config.yaml
model: "audio embedding model"
dataset: "single English command words and digits, spoken by a formant synthesiser in many voices"
train_examples: 78125
gain_aug_db: 6
noise_aug: 0.01
input: "waveform_16khz"
targets: ["voice"]
num_classes: 4
embedding_dim: 192
arch: "conformer"
norm: "layernorm"
activation: "gelu"
mlp_ratio: 2
head_dim: 32
fused_qkv: false
qk_norm: false
inner_norm: false
moe: "expert_choice"
num_experts: 16
moe_every: 2
expert_mlp_ratio: 0.5
experts_per_token: 2
shared_expert: false
wave_strides: [5, 4, 4, 2]
subsampling: 2
layers: 8
width: 160
positions: "sincos"
kernel_size: 15
am_softmax_margin: 0.2
am_softmax_scale: 30
residual_init: "none"
optimizer: "muon"
muon_scale: "match_rms_adamw"
lr: 0.002
momentum: 0.95
nesterov: true
orthogonalizer: "polar_express"
adamw_lr_other_params: 0.0018
grad_clip: 3.0
cautious_weight_decay: true
steps: 16000
batch_size: 256
epochs: 52.4
lr_schedule: "cosine"
final_lr_fraction: 0.05
warmup_steps: 320
weight_decay: 0.3
adamw_weight_decay_other_params: 0.01
Rows from block 2 of a small audio embedding model, named by matrix and row number. Rows with one number belong to one neuron. Each number is 500 + 40 x the weight over its row's rms, rounded and kept within 0 to 999. All counts start at 0. Numbers have three digits each. After the name is the row's rms in percent of the matrix's.
After each neuron's rows are labels from the 100 clips, of 14848, where the neuron reaches its highest value: "lies over" is the class under the peak; "strongest on" is what is common among them. Only what is clearly more common there than usual is listed. The data: single English command words and digits, spoken by a formant synthesiser in many voices.
# fc1: second MLP up (model.blocks.2.mlp.fc1.weight, 320x160), inputs 0-159
# fc2: second MLP down (model.blocks.2.mlp.fc2.weight, 160x320, transposed), outputs 0-159

fc1.316 078:469485502478546504485475477518475538508466580447511424543520491550454485471578497492524484529496455491438559507473511482505462507510528573548527503543490454432459493546550502483559477451498528554548530476497479403534406539460535487475538468494523481504454469571521461474547582512530501536490562543486532498469501558482525496471451517578494511467440462543579440494478453453484542463463606491556516516471422457464435525498483523517496541490554503484530502479510418558431544486407455
fc2.316 085:540572512541556521512475519490525511429546542522497491476590467475482520474480509444512489503520500506515497533394544459475466481488491435485538466539590387501533551491395525488468473478453533443511481486487518509519506519523445505511431539410547536569485424508470490500545475549492438511532474459511512525463512505532522496505529494447513501503475543519486516495469537511447504491581414465471542505541457433508502616506573498451461482580538514495495492465510500504554472426606526
lies over: /oʊ/
strongest on: voice: child-like voice; /oʊ/

fc1.22 085:511477418550529460434593559507474516518501517512577548431500529471510557474544527466479461473509553493517531538440459537490535518471615524515508493552532454495433504488495579547461482525513505471475513470486505430508463480485491454495522565461507510469514536540499510520489493518544448462552533427514554489457492440502489515549512532431503472503534510471590543490439428504473496494542569492427528484480511524491585453499439501493369498483477501510505470453457498409499564537450435
fc2.22 089:553495545435508495600482468495429500514504580521510464493463551450434544440504504513515477536483476463504581553478492460534467547536471530516430460529496474461501467491486494507563541506495527555495488531506482512516515462453518489458505515537482525524472470506503577539526507439511462508500608464532566472516484476488424526478493509582571584571482582484471435411472448427561536477488510486441539529502517459430498448537495473507479450509463479529558498418570484554491532521429489
lies over: /oʊ/
strongest on: voice: child-like voice

fc1.29 128:430492575530474497473512436492488526501518464522479492548492453503477541457553494582549480484469544512432450497449481496507486423482565468514457476510431510502468446549517518449519479501524474517442442492504450515476521537540492459548501516499556436517494464528490531525463474507501546537467507493495516445524468548433468492523517548493434574581515533486502456532459463490476552501511518539548580554475555486555485393564599437555539505538494414586540545534445472446481465522502576
fc2.29 116:482533469449516494409589529483506535450472478521493479442510487591471521498563453467521474528552467494488512431575503557440495463613481471445442522508523501507445497456449511452534522538528482489500441422464491488513475522448511511506465483496538508475486518463512507520606489514468420521470553467554521504457471448523505527514498421494438455479504486541466565514554496542480548464468475557505483515492474539589488575496455565485494466517562476494495463479529535527604528492594550
lies over: /k/
strongest on: voice: child-like voice

fc1.274 070:486491528423544551474469445514484548448500488547587510536521560559432517496559506510549479479501574533495495509459428482454531436511538543523491539500514437547472487489522566491522529535452530536542559559458472507524499489531491528571462463562502495507440500456486548416431516462500469509541489469477440497469447548574531455542443542541451468495467461478503520550401517493453509560543544532439487480431545529521481429467519512542499427529427520492452501487478478440507550434480458
fc2.274 070:458451479532540476518567450566480510495467512428492572436442486524415498537524500479493455493587548500449501460466512458444543544516478512528464492471527564445453465455481513448514543509531512507453480527459436545563483501488484552513496539523477423552552499455474446507507499462431526461515461473500506526539538536520531455491505487417525629553524532490487507556517523457542506500439514544530479535532474534546498513511395492568531504438542574504503537493499517426440491559428533
lies over: /s/
strongest on: /s/; voice: deep voice; /t/; /k/

fc1.20 107:501471478460524477477444526446450492532471447453481514492470550514505507528499466476559426502601387542523505516482526537550508538547558496480482470488490509526504449478482432473577481521501482486515468466476447495510541567568497489445535460534482486549518503496462428470546564537515430523546487482583538559487529501446497425503545531561470461501510504517520477533510488486447445375510461469480599511450415530465500538491488475535515553532553577494566491452494450503532577517522485
fc2.20 111:506539484447430577524489530505487427507464554490493508579499538534477550492511526484470521544564461459485528536476511577533498477491556554479457387505497496472502506479550464565442452490458518492527529492536505500471534513508425493504448473562470500435445434497506564503491464477460533500534510449522590499534495515448522501502413481448552433500547361504527481497536539470549538516545470498485541507511541531579527510438557450464556539449559449492458461478530496441496529510536455
lies over: /s/
strongest on: /s/

fc1.86 083:519516481441465500460479496599540485475510487421470518544479541560498506448481455525459516469536512461490476466489453566506575492489557540421459493480569465543525525531603542500483504551480408519471492538516523515521451511561498552416404526460504497421465548543493465473469533505466508443494520508480478536508531480470442490485479512490406535496499389583506524458469553433507487474529439580499511528486511482517488484521512502494529542526503467509458490541548526532437482574474596
fc2.86 086:557522459485507549503489514451580479524476526529497506472478488504508408508535458437525496484450456532496587506490490585461410448523490515498484467488522547476460456468529534505489574485509528454615550517503452526466434505542576535520491528512495460538494487594504475528566557550527521505499513492548537496427508442495495530493484529458525532575467437518514487478510551460462386487509516568387524455496537430504530438515581528480482501510507504487477444535450529500533444472458479
lies over: /k/
strongest on: /s/; /k/

fc1.208 121:533447460533539504511517496553560538464463508469516461531520419482429475420509501504514561478504550455495504492427543540487460508441490536519451456508524473495486477442558495491457507503489452559501482547505459494523469530419486507518471500518409490528534537521421466510515557512511502471496478486506457402519624612480562466490485520511495505451498457454512543493521475577545527479551467444515576517468523509493427406537550513519506481572544553547499499401539520505457488521454467
fc2.208 112:460520464502537562481497508426524488462522489456521483526502542447499566454517547502476463491511559483524514555521457545570500433497435508555503426453587480592531481519451556476489484521501442452542498528484521539503488478443428552494509491477467501590521539544370523485526481565497522457456505439614518436465444486431501510516523492529456479510548422431546525508500522555479536523539513496510491468508482548549485483558438524523446490556459483448517534474539522478470453514546467
lies over: /oʊ/
strongest on: voice: child-like voice; /oʊ/

fc1.166 093:463516438534431570524499495580571466540480492488448571529538503437506443482466497525551521556465493492507539417472532565460490522447523485578457503579457544504475555479468526524458501582536494398500451504522415497476441458532495498520571434557539454508565485476543545453507474555491511537538525468557580533549493459491513445514477498494477460480486542506511524576493492594453512488455505461458484465504481560438445500521483555502493485471509516433581543508469478509492492493472493
fc2.166 086:553499510452494451509469557473566475529536513541498448524510506531545481485478427510421522456504454473512504513438516513523481509413529503503516546519509537400513466475472491443471467531524492561543491479572560504489494418502467548522565525545535535465514504548551526464430466492445549513521607539541541477528532564496493422459484476486494507452489606504478569509558469496518464464500510502523477468542504532495434493433493508502530408578492469480559554523542483408489417492545463
lies over: /t/
strongest on: voice: child-like voice; /t/; clipping; thin (high-pass)

fc1.135 093:458497506536493519493498531529556480538574468514575446526550453499529466410520505542472520594494514516488470493486513500449443480559464431538457458534555446456473527493481591483519498466549535530460513407488480429495454533512569516556478521481493557550523490466512479483532490473477521468530530523421484504504491507517522458555509512486498503493489473447431507433514509509502492548483566466497571544469487479490490595671538494520471463429455466459545497509549492478493552537580498
fc2.135 090:509546520495505474506526492576496494468520486516505540453545492507525558583451464507464437438486439535514548472503470480456440585486460539485483537501441562425436525520455494502491512483476556444541507515466477473506510534460494517503583532462519551499489506502476471418538542490475454519490501479494509539473460509429437535499517598477524551501506563444465548573486508547421493445573486534408566522474599545523545518537541475476537519544504402493519508415486486522506442470457533
lies over: /s/
strongest on: voice: high voice; /s/

fc1.91 056:533507489514506540573505543510496456484454422487437519516449523524579512485392463537523500467528562590502491442510431548485566461562550473528436490573491455486488574568436510413500426477556504553433493495530486480576444531446486509524505536527511518477467517530460496459426510521563469508461517515542545514500509495486480404501526462511525490469506421469490479517457527440487496490524560509530447560483452466548493539552489467551483548540489529534563464531468518520545491525554461
fc2.91 066:527571440505527485485435518449484499498486560450525515501457511517568464515529556511475449530465499523541524549431518500517598403494474496488495527473425567413495496529449473505496436411497478447497414506525490412479494494468525504491518497458605486477445509497550449519481524494530473549505435536437542582481594481520469441534570525485525502491493512512602468502495490463458514526479526572513465499487502499541463473467541569560512557475538512563549468490451501456487515459518501
lies over: /s/
strongest on: voice: high voice; /s/; /k/; /ɛ/

fc1.273 085:523538517534511500560496501447567494503491517453459546484467506479528484435453473498484485475512526498526551490365485522451451533546470500480497545399527488466480552479436529505501438538522532491441613521523501492524500452464433478487504454492522495473517486550612485534388462502522519530529514515578445425464512421504461610496534537474510522516572486442545475478512540536501514596465500500502525536484499529495466506565477499449453494561545452481503471491439486520449533474493494
fc2.273 087:524506494501438455523541514535468488462484446552512488533440507447554507509460507465434439580444513537503457488509524458424466509501542562462567460536460438489575470469540534547491495536537491513527530549454593498469407523561449477525480463500484509488549514498482489497389533510516393478565538536454538502503488511535515512494491527557558524539467491467474494489497476448584477555409479517508526575531430475462541534516494490413466516506510533503425530492550474480577507544501477
lies over: /ɝ/
strongest on: voice: low voice; /oʊ/

fc1.303 131:495433427494491596569431520546470548545578436536615529478585449492512461459486535573506512532489486433433455497479509492485584497501515502527499492475488530437444550447506521521521473519504443483528516416500522523478575480532484498536505434516464498512454449495521481463510480557471534488459510549499494509505494530562570510515472516497516498490470499472565491394552575520558520455539478468478492467468441561500499461519483562477441513515539532443476529535453511540569498511439554
fc2.303 114:489532503454476523468513476593472516516551471429469456490527475512554530494589509568484551483494429513522433442495473530519527384513528501495541511486499491571476537507561456518499437546469504504530488521518417455427584501422462493522423483543479466490513445463553564428532545495485518523533532457529511453538529577583549486475458528478469508471527434469492439519526515510460493482517456577468503541550521521423410474503556491490515498519473572488521521529450510460506499549530460
lies over: /ɑ/
strongest on: voice: high voice

fc1.3 069:505480483492515500478517541575440489489531451506499515415548464513490469428469474399473523520376505467509484519476552484508500560429567534561534503457466506484531468495502577464534532520496531480499510509555472534464481494484501536439526474425543505512568520484532456470472510456451490492492435517557567482534534537540501553525442561450534515510516546426516412437546484487470453538472465487512446495461460556487470536589589517588479505475569458516511536506482513474490543576473507
fc2.3 069:577487508461496450579496469457493539527458542510568486449547490477482508468487526487516417489571440448442416476442506531531467532521533520494540447495519527513524508511569514589599456492484528492482587542559485550439490456558430480489516543508509512490480490546483428494455424528494544559497524545490531542553510574400501538434506483569515500539494514481477500481476454451462470514468530493449490541465435490533507427511533431443549556504510523500452454521547528451531503476523482
lies over: /tʃ/
strongest on: voice: low voice; /tʃ/; whispered

fc1.221 117:453476538575463488528503513510433474627475488518498500472489519524519503512478545534429462495510477489463472443484469583453500529592508460463557471438506498560460519487474504464497538518483460530486441585497512533569471488486497614490491470493438520440502539523433458459484537456450472550517558494506465444501453521500546444488515519499520503431460479536469529459530585482484522462507501474467526573420543519491549612466488506445511483522550472532583481516482535481564471481560460
fc2.221 112:422482484435484547497475538543475470556446485508454487509507453501530486566553487506419416484567587476505529468480430448457483493531523551507482563527538501489492489469493500434574489450508477415546455548561488501509466566551524555494542513488505498439416477457500529503498479447546507513522433516475552507518540489506521513492569566464590526474527500438429500594541515574434545496525546466486493455483419526524471445510486496529513534508535405514537504520451524496505464467522524
lies over: /oʊ/
strongest on: voice: high voice; /oʊ/

fc1.90 077:487531514518468505491511472524508440544559469473464570574459523499522439526551554528498525456475501462411535427520520442461480456474474575467506467545515518474431431567506502514441472494574578497476519465503504493511522530463451517464472485508564565457492581586573479497458481463489485541528464569609518522456534490547466495543474551500523435504476469531544549521478464449476525558487458518448480478484513541444520432517539538591510494485462476526435472490516470471527532541567445
fc2.90 081:533468518550533490529391475554499494486470485497497472445469526551559538471514502494496439461537483499475471496468495557496466493500503471472514493456406412518523493529507536484444493471488538516466499525519460544511478544483471518539566509550542514440494576531522474483514501464507470459448437516560438583576494531467398587439476524528522508575495576509560627547484482520556469480460467485424459527582463482493444490490539441491503483475440514523448497517477496546571512488531536
lies over: /s/
strongest on: voice: low voice; /s/; /ɛ/

fc1.287 099:442478473464438537445469538514514420549440483487491453541508433554471517526525467468484455506519501525569484494467515544534488445417502460501544429512480540588501558537486512529508476521513513543519523509442565466476510498514511466547446539431515485460535519497490508497504440480514558515427536471548528553347463550534532536528485550490499549543427459542477479549455464453493496465509590497600521509502467486442498531529507527520500573538449500514539491554433519426478515527490545
fc2.287 094:507509531444389499549558522478448531445543541517567454493516538498477505530409417543470495476536477506548520502493471458453488442552487442453525499541575509518512568502530530519439414521511533412557493550535496468478494535549536510470516533453475462461443492487476424522492463549492524533583477521474459543458518521523460488437484474509520575483511559467520524525490495489441467517493511575533516498552493479501469499467425560524533599462427539455539500530540543463541440474487551
lies over: /ɑ/
strongest on: voice: child-like voice; /ɑ/